Rows from block 4, named by matrix and row number. Each number is 500 + 25 x the weight over its row's rms, rounded and kept within 0 to 999. All counts start at 0. Numbers have three digits each. After the name is the row's rms in percent of the matrix's.
# weight_hh_l0: LSTM recurrent weights (gates i, f, g, o stacked) (model.rnn.1.rnn.weight_hh_l0, 1024x256), inputs 64-127
weight_hh_l0.914 100:493519482512525506539468488470508486514495530509499472505502527492496474502480485423523516514495487522505507498469519562509463488474500542515508535513511513499499498472518495494531466482521482
weight_hh_l0.915 100:496486509482479519513518516500507456531471506542511513493478490487455494511504488473503455481472503441484553486510501515517533507496506490520473530527464498495506536517520440505482535514488467
weight_hh_l0.916 095:510493529466528479550509505515500477512493536461484510487508496438523497510564490493498515485552518497487462490481491514509487492524520468454494510528528535460475509485490484507516494491517561
weight_hh_l0.917 090:509499509486486527498502523486516515545470481443491452459476459450467483493532484536499535499518532496480482512515488498490451540487522519514528517513471482518566489478482455510507495514494502
weight_hh_l0.918 093:534506527464478519459498499559481530457479512512484546494507492471458488523528477511471501515479496516478537513510520509534478526523468503431481512492479532512487518492549493525530503543512484
weight_hh_l0.919 098:524483499505498497490468492515483489504520506492517463495506484525480532482535487541533463527508480497527533450481477489479523548506528511484514490479484508484487547508510524456470471489484512
weight_hh_l0.920 101:502511496503490529513514452540550499516488503517503436490508450514490474548490526496483456497469489507482454502470493469521506475465516519536457541516485526535512497524508506557523510531483482
weight_hh_l0.921 099:475485515490501467524467447505502531521535495430536525512512499516489514476452512491508515534495475516519473534489503512544517469520499470532455545488513496474494491502475460479526508477505539
weight_hh_l0.922 097:484511509496498457517489476490522523572493483510544482489506504498480503494471492560522552461487519482502479515536473511517486472536471510471492480478505506504508489492503501522486492523496440
weight_hh_l0.923 100:415529489507485545468484517510513527566480465532490505529525486449502505517472512485519527459501481482489527496543507533478490499517512498522518518478485462542479486505489488461493494509523516
weight_hh_l0.924 092:522487469484514508526516473453478487523486497509478552503501490448449498504484487532482539515491513504495510494517517470530477524503496499485489527491486532529473513476492495511523499534500505
weight_hh_l0.925 099:511453514494519479456496493479458494479531519520531489537524493503490467520472523488517506515525500487534496515482514533491485485507536490508503519525490489517475537479479504506485526416489523
weight_hh_l0.926 097:488504511468506528505468489488469472543478489481494519502525512501493482460484482507500510483496496508499537557527498502481454490506505486512517469501454536484497511511522546496477527435497464
weight_hh_l0.927 097:524508463482509472532498484556492530483504509427555519524526451515518498484494525481545507519514471474489490500484498453508501522492499521489482489486434488513516472523528493476489503480491538
weight_hh_l0.928 103:477465480502492477482520477500461479496513551480497438477546508465474520494499520484518492516506515521557480503467520516444551538465532542517526487511524481492517508516498470551496493501452478
weight_hh_l0.929 098:501430523516504520477472491494507542556466466509519493496501539477509459518456482477532507491484541501507501526493512510516456505483515461471487515466494490518494512536495511528504522506513461
weight_hh_l0.930 107:476464526450538516503493481486453499506513529487525548541520534503507505448534494491523498491461509495466532524494495482487495506525492510506496507490522469504479527520511516492491545509472505
weight_hh_l0.931 098:517472506494526481462517479523520448535485476516501504521493506521492481515509483541475542480467513487502517485486499486490524473466497501501484445558497502468548525492522455537503460493456459
weight_hh_l0.932 109:452500508466464485496488477529476476492526502497478513503521509562496468533532497484483506484507489488468481480467518490537474482517514440500506497482503482468487459490518495522536478532526458
weight_hh_l0.933 083:505522489502496508450540525516502483469445523506503432506497518469443524472469454539481530498539515518457503484475527527475552539475487481524498538479468501452532514472512469507457500470462514
weight_hh_l0.934 100:502524505514437519491485508484508501477471486497531479561506481508482468488467504445521487496487486534487500486480495464510476513483526493511484501489560485494540499548444552462520508484524534
weight_hh_l0.935 095:454519508470514492507530522499500506528474516531505466552521544488505522485483446513483486483508498522530531510514449505494529496529497455477509490511488505497547497511477479490505476526522483
weight_hh_l0.936 100:511494520488505456512515504551516480501541500511500477466508488525499483536496498545518498547481504485449512498454490501496485521544489477478562526494525476501531487515453505550482520514520493
weight_hh_l0.937 097:522519459490485510498478449481515496469486526476518480502504503518484501526505513508504494505474486482500459514535468516506500479512540504537513489528489459516486569526523528535530490508485479
weight_hh_l0.938 091:483526474525502513519502525527508532501539478479474505516542542505499471511500515513516471537492523474509527495484537540461516545462496505509525488509505487484479488464474497492480479461523498
weight_hh_l0.939 093:491458488534510498557509511478530485543491461532490519498492505519487527520471540520542525466519537461502493544513504478469475531540540519505540539449510480504505498496469507494482494468517505
weight_hh_l0.940 104:415522504504509535519560527502502462522503495560531496514473495534500469482512462521511507514474487525538510518504510491506539535538496524526499487529497509500491458468543549485513518555488498
weight_hh_l0.941 103:528469478515544493515472502441522492464451539468484484482491479501487459478493543465518480479465515507512531519534462441504491475542533501520515534510478469499505494487492489495497463474531526
weight_hh_l0.942 098:522496495555487518521532490471511540519468529499541524501492515533523515485498513496553498532500519459500442505529542509510452539539506456439520458528484476504495510500505530508523503515510502
weight_hh_l0.943 096:525516479464499479500490512531507497455470472465480454501500501502474482486502534502518499492513494518451542434484520488504505434501495473506480532499511526504505493531492529499596485496511471
weight_hh_l0.944 099:503529480481500486509454527493540495510496495503481485533464503504496513500509481495507540452528504550505477500513483473493551526473463522543490512497495480487509491498532528546479528495484506
weight_hh_l0.945 099:518493508534488492458494423479557506577464496531479512499520506512509446500529489452516532474548559548507553506463525478485527503550495486480495482522496480494502475506485541493416506498529531
weight_hh_l0.946 102:509475502501509468525515497502516492502472552502506480490527475539502478452530514488514499482515483499512543497486484509463488484547505533463514444541521546480474473519492498510467526495518479
weight_hh_l0.947 095:490522488523496504509466535499503489489500474498524486508480474526544468498517458488508561501524499519458477518428541463491496539535485503494520492470490489500550486505495477519513510500480499
weight_hh_l0.948 099:512512482495471484501477488479485498495458540506436473535499472497462462511487479481495535487493466530493533451489484499501505516480478531483511491488516514506519471530509504467490506440527464
weight_hh_l0.949 094:507515486462485535474534497472485433457492506482493510526467483512493463493471508501512543564472479500498461543508512486472505518477549443506468520501519511455499526506493465531518521489539549
weight_hh_l0.950 106:504490520532467505510483505512483500518505487462478521491503508475501491467491524501530482522507478515488508461480482490479503477501513528500509536519539436508538503495523505559522462514529514
weight_hh_l0.951 100:513478519484501458540530501484455477465518478520481511534507502496520562493470504497509496513511499530503474486511526478519501449457526491508546515542513473502502544475526488536468463436487488
weight_hh_l0.952 096:528486511525531461540515445476483471518534439523538531482482503501505465507491444493521523481540473491534503461542520496482507499477484493515482502457506486497462526509502488481489508473507476
weight_hh_l0.953 104:508509488473481491486495503521486501510527460517492502486489544464468515504486479520493528532465550568558504474515503507523530469486502515541489512470456513521494550513498476515485507491499513
weight_hh_l0.954 097:503550508509495477485491505486502464475545492468478498482493520490516501451523491476474488549496467508502509489495461509513451468474479486500505498509558497425513517512537495470487514487454523
weight_hh_l0.955 104:520504485484461514525504503524487508505530483463519473466534494547534526517469496493497518536459490559537516479502488553485533531515490523487505489504532493503509494479519511465499507511503452
weight_hh_l0.956 097:519566510514482509494526520507471491492500500485494483541474514547499462480559519512462504512513500553479500499503507490498518543480502479478510495471532457510455490516511523497462477566489486
weight_hh_l0.957 102:514508498511459555517506508510493463509494516536495509510536497514485523510482473513497511511490430510490496542501455497461472494534519533505440526516542519440505538510486502536523469504520499